Weights of a small contrastive image-text model.
Model: 5.44M parameters, 64-pixel images, encoder arch vit, encoder norm layernorm, encoder activation silu, encoder width 192, text encoder norm layernorm, text encoder activation gelu.
Training: 13500 steps, batches of 512.
Rows from block 3 of the image encoder, named by matrix and row number. Rows with one number belong to one neuron. Each number is 200 + 40 x the weight over its row's rms, rounded and kept within 0 to 999. All counts start at 0. After the name is the row's rms in percent of the matrix's.
# fc1: MLP up (encoder.blocks.3.mlp.fc1.weight, 384x192), inputs 144-191
# fc2: MLP down (encoder.blocks.3.mlp.fc2.weight, 192x384, transposed), outputs 144-191
fc1.39,092,214,210,236,250,167,129,259,144,246,236,229,215,161,248,238,197,243,222,182,238,209,200,235,198,192,270,128,183,180,127,161,210,245,262,244,251,245,193,178,185,174,163,282,265,186,171,155,190
fc2.39,099,137,205,232,149,209,197,170,196,187,189,213,182,242,233,166,217,185,272,216,198,141,188,241,239,166,207,222,157,183,197,209,220,208,252,161,177,173,197,151,181,173,116,154,196,160,183,132,223
fc1.40,119,201,54,135,202,218,162,204,246,229,123,184,227,166,201,188,179,148,246,246,183,291,207,167,198,119,130,198,175,259,167,183,255,236,171,228,209,207,216,167,280,181,264,152,163,260,194,198,225
fc2.40,111,197,224,224,144,180,218,166,118,156,180,211,191,276,178,245,210,212,217,165,158,196,220,204,203,193,216,268,197,199,248,153,213,220,177,165,283,254,184,223,214,156,274,285,199,109,184,213,203
fc1.41,119,248,219,238,190,172,225,189,217,254,189,192,157,238,248,189,154,214,216,209,195,239,227,175,146,304,173,203,128,222,242,237,170,138,220,163,218,233,178,208,162,153,227,236,209,121,203,260,210
fc2.41,123,234,270,291,180,196,185,258,207,197,282,142,181,116,191,217,228,180,185,190,202,186,197,171,255,180,229,226,163,221,177,218,183,180,112,244,183,251,244,181,206,166,177,181,113,150,170,165,200
fc1.42,122,163,211,213,248,153,222,202,259,191,166,216,218,180,248,200,185,255,178,155,212,181,191,257,124,185,164,132,204,227,179,158,328,204,265,234,105,276,243,228,206,181,262,256,247,174,198,193,263
fc2.42,101,178,201,200,237,242,232,184,201,218,154,217,217,208,226,164,228,126,181,147,242,174,156,147,206,200,185,147,138,232,194,156,258,278,218,186,226,220,246,212,218,216,183,170,196,164,211,247,219
fc1.43,083,107,63,173,179,187,244,249,200,197,157,253,289,183,239,238,203,205,277,198,296,141,194,191,212,208,256,197,187,246,204,181,236,264,211,165,109,223,191,195,205,196,253,210,234,162,161,208,189
fc2.43,082,248,204,230,250,136,184,203,166,231,179,224,179,192,175,113,173,148,238,141,228,260,152,229,203,114,165,200,262,239,225,224,170,213,193,215,242,236,247,144,260,209,209,207,113,178,219,291,260
fc1.44,101,151,244,224,184,163,285,198,138,214,234,192,195,159,202,159,197,228,209,218,215,221,224,223,121,193,185,197,198,155,226,232,179,148,148,143,247,166,273,192,225,149,228,250,164,260,202,192,202
fc2.44,102,201,184,258,212,185,221,231,237,183,249,257,269,200,165,137,134,174,230,196,188,125,140,209,153,207,169,223,248,148,179,229,305,264,163,196,168,197,193,186,223,219,197,175,168,223,106,287,165
fc1.45,099,243,152,166,193,286,249,216,158,178,169,163,200,186,208,103,194,322,174,171,226,122,259,139,223,137,187,141,174,190,147,156,216,183,162,159,156,179,263,175,193,140,222,168,249,228,194,179,173
fc2.45,104,195,244,188,187,148,193,264,164,245,142,258,201,203,219,146,204,188,177,191,195,205,229,230,256,232,243,159,190,253,143,241,272,173,197,177,204,206,241,269,134,161,239,199,201,175,246,215,278
fc1.46,100,213,197,179,169,221,209,192,223,219,247,257,162,246,245,174,234,141,97,252,180,130,183,243,184,213,270,195,316,161,234,239,215,221,175,168,190,163,186,170,206,234,247,126,203,133,179,196,219
fc2.46,112,197,187,206,161,204,130,259,232,292,246,281,130,201,198,142,136,194,228,145,188,187,159,250,225,187,174,161,212,220,143,212,191,208,168,176,209,136,248,202,203,99,227,199,200,129,158,227,219
fc1.47,093,213,214,154,216,177,179,291,150,209,234,208,196,157,167,277,168,187,251,177,199,226,251,149,174,183,227,221,190,213,259,237,192,161,215,129,236,193,276,201,200,126,195,265,202,240,210,259,233
fc2.47,101,231,157,144,251,250,152,207,218,199,127,173,202,217,145,226,236,193,155,200,228,208,179,170,215,194,166,201,292,156,228,203,229,235,211,235,178,197,171,103,208,165,172,165,136,227,168,205,193
fc1.48,100,226,221,275,212,150,151,241,125,202,195,196,167,201,249,233,232,206,170,203,222,254,276,194,226,175,204,158,192,146,218,273,170,252,281,179,195,281,289,190,157,203,156,166,195,241,189,179,181
fc2.48,097,185,217,211,140,200,170,188,226,207,247,185,199,209,147,207,278,148,202,215,246,172,183,182,244,201,167,187,190,127,149,223,174,131,220,229,162,168,161,240,131,195,193,169,172,271,218,98,139
fc1.49,087,166,180,256,264,193,232,306,185,158,213,187,226,255,143,155,177,229,157,103,237,154,259,245,258,231,166,178,168,184,239,218,199,169,250,219,198,176,232,207,186,186,203,193,211,213,259,160,230
fc2.49,089,181,270,206,270,255,230,210,249,199,212,189,222,230,252,261,261,170,218,213,130,194,143,210,243,190,191,180,229,235,170,213,240,292,181,186,266,233,170,216,260,228,107,200,211,196,173,177,134
fc1.50,101,204,184,208,139,148,140,135,258,183,127,226,186,146,183,261,151,203,238,264,177,158,160,192,162,207,159,212,254,198,140,145,181,218,212,252,186,187,228,120,224,172,178,225,154,192,170,190,216
fc2.50,091,221,190,112,179,204,258,212,147,125,279,202,228,280,210,171,239,162,266,222,203,229,266,167,182,126,196,139,192,245,162,247,238,242,260,118,206,179,164,186,158,193,197,248,204,194,199,298,276
fc1.51,087,198,262,227,102,199,234,109,297,121,218,200,175,197,165,223,211,219,173,238,188,105,165,225,167,186,172,202,252,136,188,164,189,147,179,159,93,188,213,204,288,284,235,258,179,206,162,212,250
fc2.51,095,170,245,172,236,192,191,221,204,242,189,170,176,181,275,256,206,182,210,283,218,264,102,229,186,244,233,127,103,258,223,135,196,276,180,262,209,186,180,252,140,169,222,167,234,141,244,181,203
fc1.52,111,191,266,145,165,190,253,235,155,159,274,224,204,203,173,252,236,228,181,238,201,188,175,273,142,227,173,295,224,221,194,139,159,188,193,210,174,157,181,229,262,228,200,221,199,205,169,196,154
fc2.52,096,194,233,178,210,251,154,220,186,179,156,223,116,233,177,138,261,176,256,223,203,234,198,147,219,246,200,152,212,214,139,203,221,223,187,232,282,192,238,128,234,186,224,182,192,193,164,158,219
fc1.53,109,166,275,110,220,247,189,83,197,208,201,259,288,209,238,185,199,175,214,192,216,176,170,272,163,248,232,229,195,261,206,180,107,196,202,308,244,241,170,167,157,212,143,85,237,186,82,175,254
fc2.53,103,203,244,179,256,235,195,234,250,238,218,131,209,151,213,179,227,214,191,225,185,125,218,204,169,196,255,189,178,190,163,194,198,276,228,229,245,223,193,219,216,151,153,263,208,164,213,177,270
fc1.54,085,220,182,166,196,240,262,223,164,200,175,228,193,225,166,184,265,242,189,121,233,142,207,208,232,266,163,216,226,210,170,193,234,183,122,287,133,219,170,185,212,164,173,195,140,175,203,181,330
fc2.54,099,213,220,164,222,219,177,177,244,197,132,194,181,155,203,202,147,238,132,166,257,205,198,192,219,252,208,164,304,232,175,154,235,154,151,211,187,181,189,238,268,327,314,196,182,200,202,163,122
fc1.55,077,243,267,127,148,184,167,227,187,211,285,197,256,207,208,201,161,178,201,269,166,192,262,219,182,161,187,238,153,156,156,238,171,213,175,273,239,202,290,264,240,227,266,144,188,148,244,184,232
fc2.55,085,220,198,152,185,161,196,188,219,241,205,165,148,163,159,202,249,172,231,175,162,177,102,194,155,187,222,166,204,138,154,259,193,167,170,247,182,173,171,231,183,279,207,257,228,192,207,163,178
fc1.56,113,227,159,130,202,199,206,256,219,227,149,162,155,226,218,174,218,187,182,195,249,261,205,186,272,239,158,214,167,314,218,203,231,147,177,173,225,196,204,251,227,235,258,174,199,141,166,233,127
fc2.56,108,188,165,162,285,196,175,261,244,185,143,226,209,190,181,168,208,186,213,226,220,232,210,235,142,241,210,174,289,232,146,198,182,290,235,206,261,172,191,168,190,201,213,185,173,255,249,254,227
fc1.57,098,237,233,208,198,237,137,155,204,180,218,154,204,222,176,201,256,221,119,185,166,136,210,191,140,152,228,191,177,237,237,210,277,243,162,213,225,232,205,213,259,181,196,246,225,212,156,178,165
fc2.57,103,114,222,210,225,210,224,187,283,198,128,224,184,210,229,177,279,140,238,138,196,282,209,152,201,258,191,221,191,178,206,194,205,199,219,187,213,226,282,207,193,257,207,176,159,223,222,141,143
fc1.58,105,162,285,260,134,113,230,232,212,190,235,222,200,169,188,194,267,109,152,202,147,258,198,125,175,96,193,193,190,249,188,215,223,201,202,168,263,199,114,237,262,224,176,112,181,188,175,232,232
fc2.58,100,202,151,182,211,184,161,215,247,268,131,260,188,118,204,218,172,213,257,128,171,194,263,171,189,266,238,194,168,210,232,210,208,132,230,281,240,133,220,199,267,228,165,198,179,238,228,80,167
fc1.59,105,189,154,194,201,215,164,183,151,231,175,270,191,190,188,227,201,227,190,237,280,189,242,190,202,187,203,185,232,176,202,116,195,229,169,250,238,171,237,182,223,201,222,217,152,176,115,239,244
fc2.59,102,151,187,117,152,209,159,199,195,257,184,235,167,218,197,206,243,172,180,167,165,74,197,168,204,190,254,144,192,172,233,203,242,214,120,198,172,166,163,218,170,214,142,199,203,265,172,127,236
fc1.60,102,278,160,180,160,75,114,227,202,189,166,219,192,185,271,151,207,242,191,218,89,167,205,224,220,216,171,193,155,226,131,227,200,191,167,180,166,239,188,185,256,177,242,193,200,218,182,238,176
fc2.60,106,230,260,235,268,181,275,218,173,178,162,273,148,194,167,155,217,244,177,232,146,270,246,94,246,220,161,238,237,173,249,167,237,186,241,216,194,168,175,167,212,180,220,137,235,177,132,165,167
fc1.61,080,234,241,185,260,267,197,209,193,153,239,190,204,221,221,192,218,141,191,241,240,229,190,240,173,225,183,193,196,225,132,189,224,154,227,163,180,191,243,191,202,188,196,258,237,215,181,224,222
fc2.61,084,259,184,191,233,224,237,204,208,234,292,143,195,168,237,183,231,198,221,275,165,203,177,154,209,101,158,191,200,150,140,201,243,165,244,177,220,140,239,187,187,182,211,154,195,154,278,182,197
fc1.62,088,205,204,152,125,164,218,214,184,126,192,257,186,221,166,253,261,192,134,246,142,265,183,207,156,203,206,190,166,142,201,185,209,158,145,182,158,188,168,198,201,221,223,189,230,208,248,207,184
fc2.62,103,146,213,197,136,219,217,240,220,246,195,204,206,258,198,175,274,184,217,207,238,153,185,153,231,210,219,192,210,132,144,149,181,257,189,116,183,247,200,103,172,284,231,243,165,213,162,192,259
fc1.63,081,149,125,184,168,251,132,249,206,230,137,176,254,183,235,154,136,189,241,238,197,218,118,177,189,191,152,238,164,230,133,222,166,211,188,228,209,235,228,174,187,195,186,208,208,200,237,193,246
fc2.63,083,231,172,252,249,203,152,290,168,145,169,173,263,176,137,148,221,172,191,283,161,232,240,257,218,203,240,145,254,198,234,256,199,148,185,252,238,170,243,253,204,210,204,228,133,166,252,182,145
fc1.64,100,138,207,226,206,255,167,276,152,220,80,193,220,265,201,240,185,234,234,232,213,150,221,163,217,214,219,173,201,216,232,200,199,188,196,127,208,190,213,276,187,143,134,182,182,333,153,234,199
fc2.64,105,263,214,176,218,121,180,170,238,238,222,212,165,240,178,208,266,194,130,150,228,222,209,209,204,246,161,174,211,216,250,136,170,166,267,230,221,252,176,236,164,163,131,135,223,281,300,167,252
fc1.65,102,234,171,174,232,113,211,227,247,194,141,218,185,301,246,188,213,211,253,180,151,135,145,189,138,201,155,235,173,235,172,194,196,213,193,218,273,163,133,206,177,157,220,164,219,106,239,178,182
fc2.65,100,278,165,220,199,224,171,181,232,173,229,157,183,108,202,212,180,198,210,157,199,206,194,226,235,183,140,236,267,245,238,184,202,264,210,200,165,240,166,216,205,181,192,254,189,171,146,160,233
fc1.66,082,201,187,158,291,125,190,176,203,175,102,227,175,258,247,193,190,198,179,150,216,168,182,185,216,200,205,184,177,192,186,159,118,167,168,199,191,226,196,248,170,168,153,205,174,203,217,182,257
fc2.66,081,186,197,265,231,248,92,148,161,187,184,228,197,228,283,217,206,229,215,149,192,197,192,179,218,204,174,218,176,184,140,195,210,258,215,293,218,176,255,187,209,215,253,214,161,137,236,180,78
fc1.67,096,166,164,232,200,221,242,236,188,160,198,153,154,182,205,143,164,247,248,114,242,192,200,264,180,196,203,208,237,155,149,216,206,220,176,270,165,271,232,224,172,126,166,164,162,270,182,201,247
fc2.67,101,143,215,193,265,196,198,189,249,148,228,214,148,213,199,242,201,198,263,139,171,220,206,222,195,240,152,213,239,209,86,179,211,256,135,115,227,151,277,177,141,225,160,177,220,201,299,188,181
fc1.68,096,214,239,201,243,228,181,218,223,179,165,169,194,254,218,215,203,194,152,187,286,178,200,140,232,154,187,158,158,194,206,164,195,235,188,186,263,210,121,217,240,203,200,219,158,229,132,250,243
fc2.68,108,166,206,200,242,209,163,191,199,261,214,242,229,170,203,153,248,114,199,202,228,213,148,217,205,223,153,197,188,212,241,228,187,175,251,175,219,194,209,245,186,172,246,189,200,191,205,167,209
fc1.69,101,96,169,180,197,236,152,275,151,309,195,243,164,252,187,213,195,237,231,213,197,158,233,177,253,158,221,227,225,252,219,109,201,174,211,257,138,119,151,172,249,193,142,189,210,218,234,185,204
fc2.69,101,220,212,226,153,182,238,193,246,186,209,234,157,198,171,108,263,167,191,212,234,150,206,143,183,220,179,202,112,146,239,226,268,182,167,202,157,189,186,242,232,237,177,171,285,194,223,183,129
fc1.70,080,219,235,169,222,285,216,138,223,206,172,201,197,96,178,246,228,222,206,226,144,244,284,182,189,137,139,159,169,194,193,274,196,184,210,161,177,165,237,199,171,215,175,272,199,204,145,220,157
fc2.70,077,218,270,166,139,189,143,248,280,158,135,182,242,180,234,165,107,213,140,233,198,236,212,211,160,209,174,206,133,235,177,209,175,167,144,191,117,161,212,247,177,271,221,212,137,145,213,224,168